A small contrastive audio-text model, trained from scratch.
Data: trained on simulated sounds of rotating machines with and without faults, 39062 training examples, 47.8 epochs.
Rows from block 4 of the audio encoder, named by matrix and row number. Each number is 128 + 32 x the weight over its row's rms, rounded and kept within 0 to 255. All counts start at 0. Numbers have three digits each. After the name is the row's rms in percent of the matrix's.
# pw: pointwise conv (encoder.blocks.4.pw.weight, 192x192x1x1), inputs 0-95
pw.88 100:125173120135157129161127135125112122127200115132128086132107133122130091127138129126109101047109128128136111127129131133136130105135149151201129124144123125141107126130119127129159131122135136125118125137147106128127121133129146125121122123124107136117129126124125128135130124141128125111
pw.89 130:109082132145124123119129077140120127128109136128126147131134127137072127128225132129123131139116171127170123134127125130132128130128117128189104139126129118129161126127121124127139073080130125128063136165127113118145130106224121123095117148123125130131129255132129121161224136151142144127
pw.90 098:119124130121129177175106129114149125123127137125255095126127130137146119142149186142122129055135132024125131122055255072137121173117111164139127143218124098127199138127131133161140125125224165126138113081055140143128115130134127104126132130119123117129133128132133129111100127129121108129
pw.91 095:126141138141124129105124113145119127150155126129116104131130123138128125130150125144129126102128127130145141127130125255152109100129140096127128121123126128171207127255133180129135171127131134130133127119080130120125255188122131129126137127128144126139143238128195120130130134130111131130
pw.93 103:115143186128107128120143126079144135128122170130132118127255100060127129116176133121132122128253113128110136122127143127173131122121108173128132121124144128110120131130137115122131126132123122122091119144255130129128127126174130121126131124128085108126122092110128115154170138125131114131
pw.94 155:126130128105159121127123124128129115113142051151123128125131139127124127106127130131127166128127112144126129129131132128122129064118140119125130151130128145125128128136119119105085224126126125000128133123187130126129116128235126128126126128128097152141129131000129127148130126126148128128
pw.95 108:123095121175159125126078135129171116130129138139128121126129130130119130170126125126129127138128127130126133080058122137129132125126129128133120128122117125128126137119171127126123131120132135130118129128014125126103124125148121130129126124127138189126128127141107116127128255128118125129
pw.96 080:255130213114130162155164126136126127127141156106127132142129132146137129136160145138129113134121167147123121128125123119132171129130118108118117128115105128137123203127129128173134136138131130155097210122123132122000089115094120240118125125181125130125126112133131128125131140129151086086
pw.98 081:118126124126000141129124130125125113114168071129127097122135130114127102132091125111173129099135126108135126112131132139128181132124129116122165125084236126034139147125055130126138177127122111127127145128096128127130123147129105140130188084103128255116131126124128128099130146128127127130
pw.99 115:125129127120122145122125160128130128005125126137255127126183136127128089121132132136086231126127115002161115130129126129129129118130125163128125128193129131148240123128127144235134129130131129128136131129129255129128131126133125132134130129127087149107130253126128130129126127129127130121
pw.100 069:114096129129020127136114128146124122123126134143134126128126143129072122132123086092104049131127127120101124109098125124124118130151117128137233122136131209129203126245069162142146128127088131129135138127110128135128128121091115123109128147127138128124115157076117070132121117109120127125
pw.103 117:118125151127132127202122126129110126132196116131126143126126129151118146109128137133090135128123123114115147125123121126128141127129127140132134107109100096111126142131125128135129128137117129127170147116112128126078131255131108137129131085128123201116128131107129124113124089117125116114
pw.104 107:128129113173127122120160094124109130096226110111132158132108139208128136129118158127128126133092132182077122113140129136127127135131127113125129129122104125141100129144132132130065123128143127126131177151107140124118120216122127247125124137065129163135117130128129140122133130087128126128
pw.106 082:002126124132119192083082123128141126134120113131125126131124124129119107128126130122126141134136214131116124141000135109120133125126127191135135117115132171131183127133128127131120101131183121109128117020146131141138127126127127198144135153129126123133117115133101122151126127134123123155
pw.108 121:127129152132158126122155126037000120126112128133123131116128127150113148126127105125127118109122118128134128124112123128125131127175125134255122144135172047119138126112143102131098129126161156125132119135131128192129066118123112127132131131126151117127120127164103083189128134126127134127
pw.109 138:118110126143131125128110083169095127127128124115129128114075128135130121128111130117121126190069127124128126155144132130129128170135143117072128124130222080090140128121125124126123129072134131132090255093131129104140131129132115149129127128122128125129170085143225121148126127126136124116
pw.110 100:114150215138132127188129129137149255130126130131181131129145131136145128127128174135134129133124121127127125134127125134131131131125131136196121131129130123127123127127181128137135114061127132126127117088149127128141165148125128123087166104111134129097154131209129132030137103135127128132
pw.111 086:136127129130128129129123140134132103245122122128123128131122159080124081121185112103144246123129150151123123229126183130164127124126145160123113123108128125132130108127138131130125125121128131054115176101129195127136134178127133125126126128134107155118185134143137075148125121127127125082
pw.112 087:124132123127132081121105118130109217126125123132149138132130109145100115127144120154112128112127111120205097129131130137096129111102210133115126133131141128129146255130131255128140146014131123131129121129126130102132125145127139120146074129126081126125123135172128130126129132125126126128
pw.113 081:111131102128000169122103106129131125119126085144255128129128148131148131166223145103143175133121133000143116128124120125125255096129130131131132085125124128125128155127130105127089125188124130125128130130128255133130126130087135126140175138131132255121129129126133122155126135130128127128
pw.115 080:121088153126128121121069122129096128210129129130255131083126138128031173136109126125128185135127130132141093096133087145094134143134130131141116157125133105118189136132125113136150130094127125122158101127129131130107131116123142215128120123129120133130133174131131080122116103183095130168
pw.116 083:128129129126149124108111128134137071127136130128125120117115073125128000216142129160113095098134159039128096090125129137107127228043134142194127124128092126128126134128132120130106255103125123131220127102129125097123131154052123130128124127126131126000114150126128153116128133132108129087
pw.117 080:147124213123131120117124110085208144127130134137104127132127078130059157235118136129125130121136100144142124127106134129112128129124140125134114124120097109091125168129126255131109107127146100131128125165102133133135127110134118128138161132120077123135119126138134156119127136084138138122
pw.118 112:128125126132106114154122130104158119217135127126078126126131141129126126133127130126127131109126123255152125132124124123132126124128108093129131116126100121099139129255242121126123127117094141125111125145137127118129127097150146125110125098124130125127132172105128122114203136131128129129
pw.120 108:122129136128116127116128105130139112126126106124118127120226121138097129117119123127127129109054133147211133130130124128163092145129132125132138130129087129124143127094130083125124128105119122121134038180120132109157125126126122128157123129064128114133119048079158172255110090152146132110
pw.121 130:136137156138120129126000103126084113131116129130130128103121137120128093133127131128130082128105051102147133129149133132136126130153121133139130133126113126121137139128131147128154114154132092125135251126127128135131128107127229148122127128126128128117127202119255108128127129130138126113
pw.124 103:131125127113126135127130092143125130130108121135129120071166127131212134114126100099146129128131133136132100126100132125126135130126123127095122100103134127094121153151178135137118120169128091126169137106134102110116109106126127135084133137121134127124152121122136132122142128113124123145
pw.125 065:126063108121139132126114129136093133130126134119172243132100129126147119131133125212133130131129106242132134111053112217141189131145128135125148125128125131133119121135157124131122119182121120127125134127143125130114114127126130086166064057128131158174127119127130143093089145134130125127
pw.126 118:102125161129125144133032113056097149122135129130123114124053129124079133132124143129126128000217124129131125129164085118134128124127145094123127096130126169153116184136138140130116113124129129129136219150134134119115156081142131121153135125133155127119070118091107136096110122127063103128
pw.127 099:101141126149122083123250146120132124126103120119128131144125126133206128146130144120129129120119121182122130017137169166107128142128129129121127128114117132157136121128125134130154132120135128130128126108121114131124128107132133129110128124122131129127124255138140129101115127233125116124
pw.129 084:116143136128123072202156160145111130132112126125138124211127127087127132127121138139114125113127125112153127051123255121145071101146142137129137127126124126120128128125050140126165126141111127125119120134128132127131184143131255127118132126125136124093131123140142120131095131129125142125
pw.130 094:135128146092121129130120195134118149123088128129125128062176126126114125168125118120133138255132112140130119129114207141124129056129140111126089087129112118117120129131078128177133167112193072125087126214101139126186106127132104131123129128132127130147000088123138133158127133137108162130
pw.131 099:134129084098124129127131130124070075128127129123137128128041147048180129127133123132125122059112097125148128124113142140140128128128126034145160123128179129132128127134129124134128157112116147143125122132166131130130133128108168128128115117121138135129123131123124130140255160150127104128
pw.132 060:072122122136112142123126124132166199149202145129133000130122127090132125120120120077147175112130118115108128126110124075131136126077118064117128130131119121134092125122232134123139135131152132134133147102140134187154128062125134123100216187125142127107114131128116134123123146135140130122
pw.137 087:126138126128132108127127144126158116124108139126127125083130193128129128132131130126182141127113129138128128129123123130132132146131143161214129129132147116138121131129143255127141129023133114150255132127128131126127127131193129120134140132131115148118124134128127133125145125130104125115
pw.139 089:129134142103128125128141110255116255108124128126156128128118107191126132127072137127142128132129100046127121135144120114069128128126126135128163176133124122126111097122112130129056116170111124132148128129126126129112130127125145128127135127117134154130151129213116134130233129125134133125
pw.140 087:123092129113133072068122143121128013111132108126131182139109131134117130120024130106128120117128122087129130000112131107159158085129108128122137129131123128134100133127149118115112148093116127174121121163132122122118121139106121132125109123123141117124128126130117122127129123127114128123
pw.141 095:128109124124143165115146127133160120024104173128138129111122129171125172126138099118127126126066133130120132148128122087115179128129132133124128240137149134096213129140124116122129114131127129095135124129116127130115121170125126094130124148114130123127147124114126128150132096131140147146
pw.142 123:129125118131121137120128154127129137255129128124159127137126140127127132138167139123115255072130129079133128091120118129073127128125125145123119127125128121130127131123122131123127128125124122140130127125125255129111136128090128128124128097122109130129113129133127121129121117128132129128
pw.143 206:124129128113133224120128129128154100127128127130129128128128079129127150000197128127127123127125124111127126130126166128117124127128129127128127127126128128139128132133128092127128128128136127115129128128135127128123127126019127126123148122127125115124127129124127118127131126129131128129
pw.144 133:143128125131130127127130132124117131130125169126129111129124130127129124126118169147128140077124124000086157136125130099135127126145128130133128124127128125139165150230127129214132124129125119138129132136128047171130126126128129118132119113125139000130132125129139128130119130124128137130
pw.145 150:132128124127116144142125132117127125126161128132129133131126130130121120128132124133129124128123135126128130077125118239138131127129137130119129128127129129126124137107192133136176140128000145127132127096131125127128129000127148120131128125128132132129128128187127136130121124124128128134
pw.148 116:127133216125160134125127127035121126107127108128127127126178152043024132116118123137127128138114119128185126181153119179126124129137133120122122255137132129132131123163152132024158143136100126093204138126109131088109130135127125127107128115096104127128111196115091120126133129137128163127
pw.149 083:135131121123129135218094128153124128129151132130134125119126125132131121124127134139093128155126108123146125000132128104103141128132128115128096155129101137124110118116151174127119136104111106108103112118108126087128128154138095137160125125157129138129125128130119135128138114128136129050
pw.150 073:120150138133108172120165127131147184123127143185122119115122128134130127122111134128127177134127133130123128129183106121148071103099118130100130129123132128164125127124128110190114125134125106130128126128105102000127108135130132097124123137123156124111129128138054150139145121131138116121
pw.152 095:132135125130179085125127129127125122130235129136122129122130102119130141115122109116127119135130131127123119132137071137127128112125125129136109137128132127127132182128126123071132132140130148117169142138118128064127134152138128095122126119128115166140119255127124129128130118128125133125
pw.153 077:078108124157137121141090087052023128106125094127130235129085150120144130131149128136104128057132117130125165081120130132137148038169101119125105110126129126121131125124128126125134119134123133128128131117125129255129084122125151131131124128134122092106131120071124096115115128136070130128
pw.154 089:121123124130130124128116149134137140129128127127132130080129136124138123128124118255057119130133128132204129000099090126120126132066163124151128177128131149127121134124124113126114129129120131146145129136133125132125123128128136100136123144128148135142129164128131127124105220136130125128
pw.156 081:124158124125135125165108132127121123122152129053120122132131123122025127126112161176135154142255123162209124119169126253123125131116110080127124194123108131154127125127133130117136114126095165131110158121124128116161143128133129116137130139134097129042152157126130161100148116124102119147
pw.157 101:127168149120132116114106150128137125149124231129123127163091137105138131128130138126133124128202128129073120126176132118114129126133127127140129126131098143170145123000133129133109128091125134134124154187121131154115112136125068129042130066129117238129146163145132104125141207125144162159
pw.158 118:123130130108130128131128108134116129125132129118127128129102128129127126128184125120090127161110128130125128127120073134129101130130155129127255053126132146031144135130132140154118115130126133134128119137128151142132119105131180124111128131126159129127125118129121136103203129129119126134
pw.159 080:152122104128119131130125188125134230128151129123129121073201123120110130125124097128123125108122158128169131126124109132172106131126146118080143255117097133126069130142128130134150203096108129127120121231137117153126097121130069142129124127190123126138077122147093149100095164115131135126
pw.160 089:116142132134131221115025128107130104130114129127131130105133101081117137131121125137122127067136129225127117132118062130125082122145124123124128110125132139160098039129099130140131188173132079131106102127121118125125079165106132118131166119128131126255159129095125133131119140134125128127
pw.162 091:123118109034128129136125247145201103124130126118121129150107114114130194133140131121121214127127141027123153126131145130130124137124136186119129147129132141119121152129131124126065083122136118121118127109128114120132107142125150138130126135169088144118166123185122136138197050102200126255
pw.165 139:125092122130129156130144132127087119131125126126128122134127127128131128125100127095130128160123138126144126175088160154131130114142134129125129125134128130104130125191128129158124137122133111090131131127127127140130141128132131131088127127124126129129127128126184129124128132177131238127
pw.166 099:128132110206150097173124134133074116137122121142113146120115136122124130162118093125126128137136116095129117144161125126129128124158130121226114127126130121120119098255130108137090125106125129118132135139026133095126131117143150123130134126129141124122133126061126151131125108114126125126
pw.167 098:122209086130126118126160126130148122163131122148126128103128131142128127129162151189127129127125129195128247137131123135164159117128111120132128132128135099126155164078123133127107127116124120129141118127169126133063139134138064106129122127255136150140125128094107128121128123139100140191
pw.168 078:129128130128129127139121100124159128124122127122130133128130131098131080128165130082106123130130000174204145114145120111125088153129129123102128118157154129123154131139131134209126123129126130129133121140118118255128184153159136236132130068127127097131127133122129220120127129129130086128
pw.170 108:127132128126129124129152135143127065255125072128047128151129129128124127149141121127132197128127129255054148105131128125137135119129133127129133127129112140165113120128127130128129128135118097134132126133127118127133135120121129128099135127127148122125127121088129111129129128132127125114
pw.171 096:137098124148129127123128117128154143120130121129131104091129110176129128130125118129159120130125134150114131157142128122128136149131125120132124133126125130116060113147139140125125128117125131133090129134127129000131132138127132150136126139144130255129124245127123013174121129129127130120
pw.172 094:129130130129151126074147102128123138126213132135128117134137144124137116115132129138113123113127017128125083088141128157120127139045177107141127049126135026130106123121218135117124140119126161128021125126121130120130131112071124140128138127073103128181137133127128126131129130130183134184
pw.173 098:125127135128090129129127120122147124125106110127127131134149101131138054113118118171126122122255161155119128120131125126127127127126128108171127105126124127182173123134126126130106196135159113128123190000129124133129130125121123130119123127140119050205134129139188144096127125108128089133
pw.174 134:126107130141125131130129030134161131127142102133126124132130127105129199132097098129128119111211168125100120126127142128129134127125105113129135129127167133130128125123155129167151135132129131128127000159122113148141130070103115129126132139124131123128082113129138128186131120160129128115
pw.175 102:127112167149137086134132130133157131123122127121128128130118127132129150154077183182126123124228124132115129130131127093126128108132155122119136144128054119163152141119135145132144129190193129131130133182129116116139128136087150116128089136124141125160112162126129122134175123119130145098
pw.176 086:126126108132091112141191133130032129082126131127128148121127076135144101137168130125119121000121117122152125126140129129144091072137082129126008119092122134113102171040130208130096127138126163147138101157147133125149152124124141122124144125128124134116080128133124131128123091133128126085